config.yaml
model: "multi-label image tagger"
horizontal_flip: true
head_dim: 32
moe_every: 2
expert_mlp_ratio: 0.25
shared_expert: false
patch_size: [4, 4]
nesterov: true
adamw_lr_other_params: 0.0026
grad_clip: 5.0
batch_size: 512
lr_schedule: "wsd_sqrt"
decay_fraction: 0.2
warmup_steps: 550
Rows from expert 3 of block 11, named by matrix and row number. Rows with one number belong to one neuron. Each number is 128 + 24 x the weight over its row's rms, rounded and kept within 0 to 255. All counts start at 0. Numbers have three digits each. After the name is the row's rms in percent of the matrix's.
# up: expert up (model.blocks.11.mlp.up, 8x64x256), inputs 208-255
# down: expert down (model.blocks.11.mlp.down, 8x256x64, transposed), outputs 208-255
up.0 066:158098106129193122121114083131107139134124131141135094148108129112124103135141129133139122161146106127135160107131082101119149169105145128158117
up.1 133:137111142118132108169125126113141151151154087119135111139112169148110115114098134111139128122108136136137070119144140120129151131127119105116129
up.2 081:116155138160110119171132109106112159167124109118115095125125110124101127140083120148116093132122117126141148129167087147124149116087122165076096
up.3 129:082165128122131146136118099138147152126150140115167093122130190146110128097126110150128165148133092089112089130110098120102123159125155116157139
up.4 112:140148102103097150098075149104177127103160109167152110132125088091190124106082128186128106146128152102140151084113153142097129104150139114129113
up.5 109:096145154111106106117106112145112134143106148112131168161139135143134114104109133129133120102146140100089150149087122121150113137145207128104141
up.6 104:127104167077136099146148133102130159076147123122133154098108092141130160141142116114096110085106152118145103165114112117123156108125139140073147
up.7 095:100091118163140107097132108109121130097109160104116092117134158120127126091123164151157105178170144107126111119122155098164142110149122137150124
up.8 077:128122134130100136123130149189064087178125133128119160115151136142073125101111126111097124147089119137185136131120115138111158102079109144172178
up.9 054:077147150108121125104142090120133118082126084109144115135138115108122102124096127113166127143093128102116126134187134143131157117092119143102132
up.10 087:090106129113162092112138123093129167184156118142098136129113144126096134114138133139137145158106138095153116146124095127090134140106159147123106
up.11 072:082163081161122137095122113139132182089065136129137138133132163144137177104164129124156150147100154105139125138177149104109158131119125156138075
up.12 061:159108152158154184152118194117125104119141172102156117135189082132165117107117114166105142137093100117128150132141142144128107097090138135159135
up.13 060:106124150107110136169104126132132163105134099107156115139140137172090138088103146166105124117126124095116126150124112119119126129100128136083101
up.14 086:106091159125089155118162119110119137135129167153132132093125106101101090146113120101159179095138103094094137110159156109122128106122121105087128
up.15 101:155122114102113111095142090132122108157125133129166155097141105120137120152127127147139104102099109094118158134130176138164179156138117140091113
up.16 093:121136088117120097087135136136103138123131067088108106139109112153144170127154109100142141114171134129096064144083134125098128162137139140125096
up.17 127:118136142089108128093142108137111092133161130114135127135113162145140092148115106090090108172120122108133107127157107123108110160113111152112186
up.18 084:100117151158110093139132115135130109140144098122133140128138148123135121175165120151083139106105134092120116167133121100172155134154094131084109
up.19 123:114103099116109132140131189107116128137153112095111122143101122107161149108164113104096141153119124102112097145152141146111151103078120121133117
up.20 139:140126132118159118175155099058139143173162072118147083130090085122157101138105141149119112110120098125106093132156140104128114135137132172113113
up.21 089:113123095111160132103104110129123156125184129137106166134157090151139116119125124128110156156119134140152142136135157169137089152173107129132158
up.22 058:102144141104162146123165140109133126131159122156145110114127175142097159122049127105094171162124122113152141201124087144123130125115151144125087
up.23 109:192106137120140168137131117077120128102165180133099123129130111120119104107094164118167147100124129142138117108144118101130116113164145135075120
up.24 084:158124129127152111151145107109089132125144148126138118112160070079185115118114171089102107096125127143136125165100130157155145126161108120148153
up.25 094:130102085104098112086143153100102148111123157131137121177151110145130122108140105106121089153126149114093170160139101099143106164139121147149102
up.26 082:132100119153121135102162157118101098133109137110124161126116142135148154107161126135090112126135147166160098125147126141114161109144130146165152
up.27 116:128114125110152120087149132119157115140128113111119115109123129167142146130111194123097097165105131101091145131182149123178103110174166129120143
up.28 087:142139141129130155065089146132128075108166127104119123111155130146126095134155132114091091147136096128139118108109116135136108105141112128141138
up.29 111:152094109112154128107119041116115107145121149119124141141173146122116141106077129109117130145120148150139154145114107173126116122125117150093136
up.30 120:104144119162094118157131135085138127137113126111155114128127071115159098116105110105177134128167088163136105163168116137124123113128083139109131
up.31 113:133127113110149117123085095103124115138148136141110140109138156126127102141113161145147124128117074104140130111100104121140112118140181151147117
up.32 132:117115094159113147107155116154104147105115117132139160111128138115138124147143138128161129142143143152104183136154129115136116121114111104116110
up.33 072:114122146134096122118109157153161124104118128085150098149112096190161122087147156116098135151173118085147142141144139173139160137120141120141174
up.34 105:125145134158132133122149127165135118146128083136128093118154118158153151110105133129158135158099132117141153101108141109127138147126115127152154
up.35 047:097122080129124152181112162159069146137171148153156132131172126120108121103122162127148152134120184124135120126101101134112110154112125115138092
up.36 124:143106160119152114129107125102120080119078132109100111130147146110133166131131164106111120134094113177129129138155119151098087120123114156157155
up.37 083:158145146164100134152160100086146114151132130091137135116116101166120076111176137136110171151096111140108108100133125115184088112118109112122155
up.38 100:181109107106132152120093107144102141112118139134129127103101124115115131102096134127145104121156095099127076133120108139146129106141170163118109
up.39 125:150119128121117165133143121132149140137157123113123105138115096154139167098133097166098110129090121136121099134099108143113137150123115127115057
up.40 079:141130128147158088139137056108137109107137101130122126120101099108131184103106123135127084121122118159099143120132119079126155149118098118106155
up.41 090:185133096123151118104145119094139178146099147142110120144093111153111119091093126171162126137113103130179172142147141109177162133106117124077134
up.42 100:148135133111111117151129142144151118159145111157083168116126127121145086134161091108125154123152138128082149131131122188060102162154135107094111
up.43 114:136140107116141166071095130147084092118128123126123124095137069149161138138096147133125152147145109104145123091157124122097126146121083117151154
up.44 089:105103188148100126101141097170093115129137129137149129133153124155118111125144135133130177121123157159147113091165108134109099119105123112198126
up.45 117:151110087141109175105121124100130170147122090122159136143144119133145128123135106153142115114143150153141140071108132089097104116128142100088117
up.46 090:104150121134116131145153126114090147088107171133124136143117086128140154109134130134139130157139126140095159149091154131116142133116155137087141
up.47 140:128168121086126102077107078142128131146127105156134109121150143142130126116114152179119134150146160107142132117154111150074144130131155161085147
up.48 117:126140114105153138141139111112076115180113140127131111135129135153138110145149161113118143098111146120111114154161145145135140102138085137128155
up.49 052:130141140110140127146109162147152100143137128112121093144117119123145081089177133094134118063117141145130123133140097129104151146130103132163098
up.50 122:107158105135170103188145141161168163145135153146107085154169109136133150116148129120133129123117116129153142156105123087124133133124105143138119
up.51 082:102121140157123138137137140137132111152122124153121142119136129133141150096135116086140159113114142122148108135100121184082153155132125119134117
up.52 117:144149119160112190099144160094131126145147127116126097108130116143096098108098136157092155131126109118118128131114109131095124120105148102135142
up.53 108:138131117164103131161163165093102152136131129157123137131150075103141121179122113174126069135092116130184114146118176106157116099122136129113125
up.54 097:115152113123135136143149117092155138112164130097109115150122139121122099167142140164121139111140158140132156124152102077168126125131127143087123
up.55 111:140146159128093160104095145144113153109114135126137110143184102116149117147097118144084145156126130162117151112103110143105093118114136110137164
up.56 107:084128108170130159117162107143123103163145112099107118153144145103093102145140099165117176095133103159107098167093149170106100124118125146111146
up.57 090:106140118169106105127103152134087137120123096149131115118079085132151141143106124148106113143158108084102088135082169138110090141128147166138124
up.58 081:151125147138080113100116208150123115119143135139170120115122118108131147133175130162155170095097131106123160108162126162123123193137122091119139
up.59 097:129145123128141088134141176126115110148150102096163102117114099145088116094113083136086163129132082113146137106117107131147060136104143117149116
up.60 118:129124107164183117111104168149106154099155113100141111130127101129136110132160107149119137165176150139108143125113079154146141123140169179131086
up.61 069:148155140082139121197103142158108127145158183118107132147155170141170087178117077113129135102170107108129119131125100122138129163104091119126108
up.62 124:116104137078149130123161096102142143143128136123085128128135138169121109117099135147162165083121128109106118107152130123121120163145112163092126
up.63 080:111082151126179145097120147129141109126180111142136113144130105130152135105168109122124105160092160138141150127120142160162115084085156122137122
down.0 064:127099141121125123162089120137135153107059150113143150125114124103116137159127064064145102109137162175119134161163087155172103140172158111119189
down.1 104:150137140175102130129117147135122158134115186120148089125099125133153143128167082118127143159117170179154145116120114124134136153095127137190113
down.2 073:178130144120110137087133066132194158111120114142136163147123122121121159144107103114121121111137110118148154137066121159171122120140123114091117
down.3 129:094131147152157117126094158159115150108174147106132146165129112127135140180171130098121116117158117175152135180099096147101152142157144116133143
down.4 129:117126135167112077115076141109117095142100128103115150136108125106143150155114144125085168093122088159151147151136110124105140115137112128105162
down.5 088:128116176189138148126105152116095162186112137120173150075115109117140135153132101117148153148131171141114094121138081150143114175160163138106093
down.6 093:094106128114154132124122130132137171117109129109124114146116120130106128101081106112111079150137133137097154132079100093151145115160092116115119
down.7 095:161130151140107155111129139090168119073163147163137131081159118129121122140150164136099124149135069128117123122124134110095155138128125108077142
down.8 082:120116136115134133133148140124083150118149179129106071130140149151147129130132127105102092126180143124177131122133123109137109113074061109161121
down.9 057:094106161108173146155125151142151121121149181101132088117100130123130166078124071112162120150119099134149085166132134122139114116143175098131191
down.10 108:129164153132112129101087164104134181135165123126145143089140134136135136126132132102103141136118139175119073134115084100127127110153151071135116
down.11 069:177145112140091103105113149108149105146097121154162106149094139127149143149186119170133083144137135167144122072149133133088114127118160167110134
down.12 059:166134102149076137108089151124091120120101133129139145106140096098137127110117106137109138159120121145122122148133133152095104099158180144135084
down.13 057:113140117106089139099126101118128140132111147118129132122114107096148145115094154126147151105144100135131154136138153125089143100139109128117117
down.14 079:102157127160114140113100148089114102098107143126143120128166137185140118125159129104143146115153099100097126079153134123141106154130131140111150
down.15 104:127121149133111156085150093152170124103133117120128114134143159127148137158064131123065110102146142111149169116115100108152110116115143149138122
down.16 104:104144167166142139128160179105117110155131151104131176095114114134110109163127138103160131108142148160131082125127122118130118115149117131075121
down.17 137:151122148144138087108131112117156125157185133145116141154105156145121088121124122123095114101141114155161087150125136138120114104126154099159104
down.18 092:085122147121130140108167153096185157119094161151098154090163120111120134127156148148113138080147094130128167128180161124151090120093110108144135
down.19 138:104151144101101184097105139120121126130101195122126161143108112137139127095143144118122156115131114145144150107139114132111144115137144106138114
down.20 138:127117141207079125112068159128155129145115115114133149088095137107140144100162125111117136119139111158147101123136089150137128131132145134147106
down.21 082:133123122142127139133119179178158136104073130088105114123114111101152148133139152184135127118146122158121138131128113134122179155073143103136116
down.22 049:114158117104115109110113070128117159153111144173125100097177100101116152168122109086145147120121109166130121145129158153120101149095104108114146
down.23 123:104048103119101190164115142101130156083138114111137117133121137170149160107120118121093118157131123166156113117128132132103124109107126153161094
down.24 084:128092135142146134152115129140134118131124130096113118129152131149151145145117086097140113160145141111153120102099144094138145136158074136127122
down.25 071:073114150166131150138150127123129131119126146181121122108107162145139142129144163178168123174082079149144112140128172172128155152165094109124159
down.26 084:100132111131163159103126113130113108156143140132157127148102145129130095140161119113120092084136087121134081128111144132147109126132131072114114
down.27 105:131118134140106119117130128140159091128161117164145150094147115089179153092136133131080185129140148130142141096119116133143125115128100144138100
down.28 083:125107088174123143131084098101126137125102103122088146138142102177150093162179093143123159149151138182133087167103157179106145145099131151124141
down.29 112:125138091099121126108115107150133140133141094097172116128146104108143156110138168142110135160130118150138132147075102103113134117126143135079123
down.30 097:128126097137154162112109143093150117078131105113158153146123104104126171082138151097131129137111125118142168113155170148151089096088161109147084
down.31 131:115128108148133166124143147111150116117134147136157080120125104133136102134133212125131103181157130134151132095152118105102136129126103133102126
down.32 100:136115120069122099114105071150139120119114124113136109118103153122152166115095112142145173086180094110133141139137147126110115122091115131110121
down.33 065:138093110178169160126163177074140145125137160122070148108109134150105079114128127145122135137135156158120129112141102113121114140131149118093134
down.34 096:067151145144129096122059163107094090098123168120126161129166125101115152148143125098125130112137118150135102141102128177144154115137178107131100
down.35 049:134144139155107091132150120121108122105137125118122132123133104138183131161078134144150144108135118139078096083132163130120107131165099133107132
down.36 105:143116133135120138173126180141131064116142150091118166172154146113141123142108164115129108080142156121140135131155150133143145132133120164129099
down.37 079:187142141153122153114110138119142110079157137100095131126136127118124119158128125091137151115109136158141156167117112128152116206155141189118115
down.38 098:119107102171134157109134140105142157141155099115123132121125110140096128138172098102145111141122110142119137122117164125085135102076152161150070
down.39 126:137134162134095158147077155116144143120115145115127150114094117112142134138158110159107180123148149166135136121116108144112128127133155154142082
down.40 091:193136156132131104107157098127116121125127143142118112113142139139127137094174137106120124089148137129166128122127157134089140085129136166091159
down.41 092:135130138146107141107118154087140114145135121130141148150137127111140152131124115093145099175172155159153153137155150148124110139166155117128116
down.42 102:155118144132130126136143114084137129129140173148118129152108138107116139164097073146127105109152160148129119143168123172135114137202124109098141
down.43 133:096091121095103113114102131088156119116179102128130184159105154103100159130161130110110158106132139147119100126097132133101134134114145161112102
down.44 105:119156098111104119101082107147151124107124150133171101167110126138117185112127128109104113107122107137101114158161119181090117118143116132160101
down.45 119:136176150095139169110131101160150141090167095122112117142154155141104128141099115136133121112128090161158113136127127116096149135077103150135116
down.46 096:099117139136147137103148150132101135104170136119085130142112142133111113106127114129128139173144134127146134178139140124137110149149091149130130
down.47 156:110110192152155103109104115074112098158139117142103179096135108149084130148154124071120133110150150138122126111152171136141113121154109136104140
down.48 116:105110147145151167100115109095155140093115090124149151119147119141157123116122111075104113141126162162100150129109108148137080155108165127149100
down.49 055:141115159103133105139105090167131109088150143143102140119133095126099143142104119096175151127103126111121157106085141108148101135149154176129148
down.50 122:074084095155094139113116086122128113150174137118137116120119115113137132102127137153126116158119164127102129089072127095130128122159114182117104
down.51 084:103140110147164177134131179137095156127151142122126134153101129155121130116156096089178149102144156114074082130135090135105113166094159088151123
down.52 123:141150139149145116096103142110152123127133093089122178144119115133150153125101182136130112140126141151153132168119103114132150117161138134116133
down.53 116:109150130125185170101088060126120108140109124166120120117130112153154105132101129148137128081141115123142114073144111119118173062177093101106135
down.54 091:114071149146127091139135140134144124087105122102150085125141139130183194120111132142130156130157123095116183108114082109175098094128156093137096
down.55 118:150163160155140104148103124132093116153118155108145139110148122111112081109090136133154098122150156127183100133121147166091142125118140202156090
down.56 114:140115099160162165085111098104123125146141096126109119120130125134148120142112086060160137109149191122118147109150108093123122096174130111111108
down.57 093:113172133130137106118141141084126095130140113112105165145104131093122169100111157116064113112102126119131135104110142152158117129115151157112135
down.58 059:070135130117123134157155129115139119132109132119090133133121129120147165143143168128112147101130161150134130165148139153097111123085138127161105
down.59 086:135132128156149153098124180110114122129077148140140142115153108131154126093109150173132142153131150147125119104151149135131133100174175084115150
down.60 116:112098113120135136159123097085161137126142160112099102124156120137165093166138096151091137131137143173099155100148148129108133109179111159101141
down.61 063:134104100090104147137121170175134166138114072096139117118135096139148131076158175163129179139156077164105142100138075107105106132117133130124136
down.62 128:111071137080098153135141131115095135100155139141159140137126098140134142128118159128084117113164112145098124165111137163103118128110144111088108
down.63 077:112119145171112119144103086117126133133082137125097114102129180096080180135125129104138117117151144095142111127078130123134094151159114093065113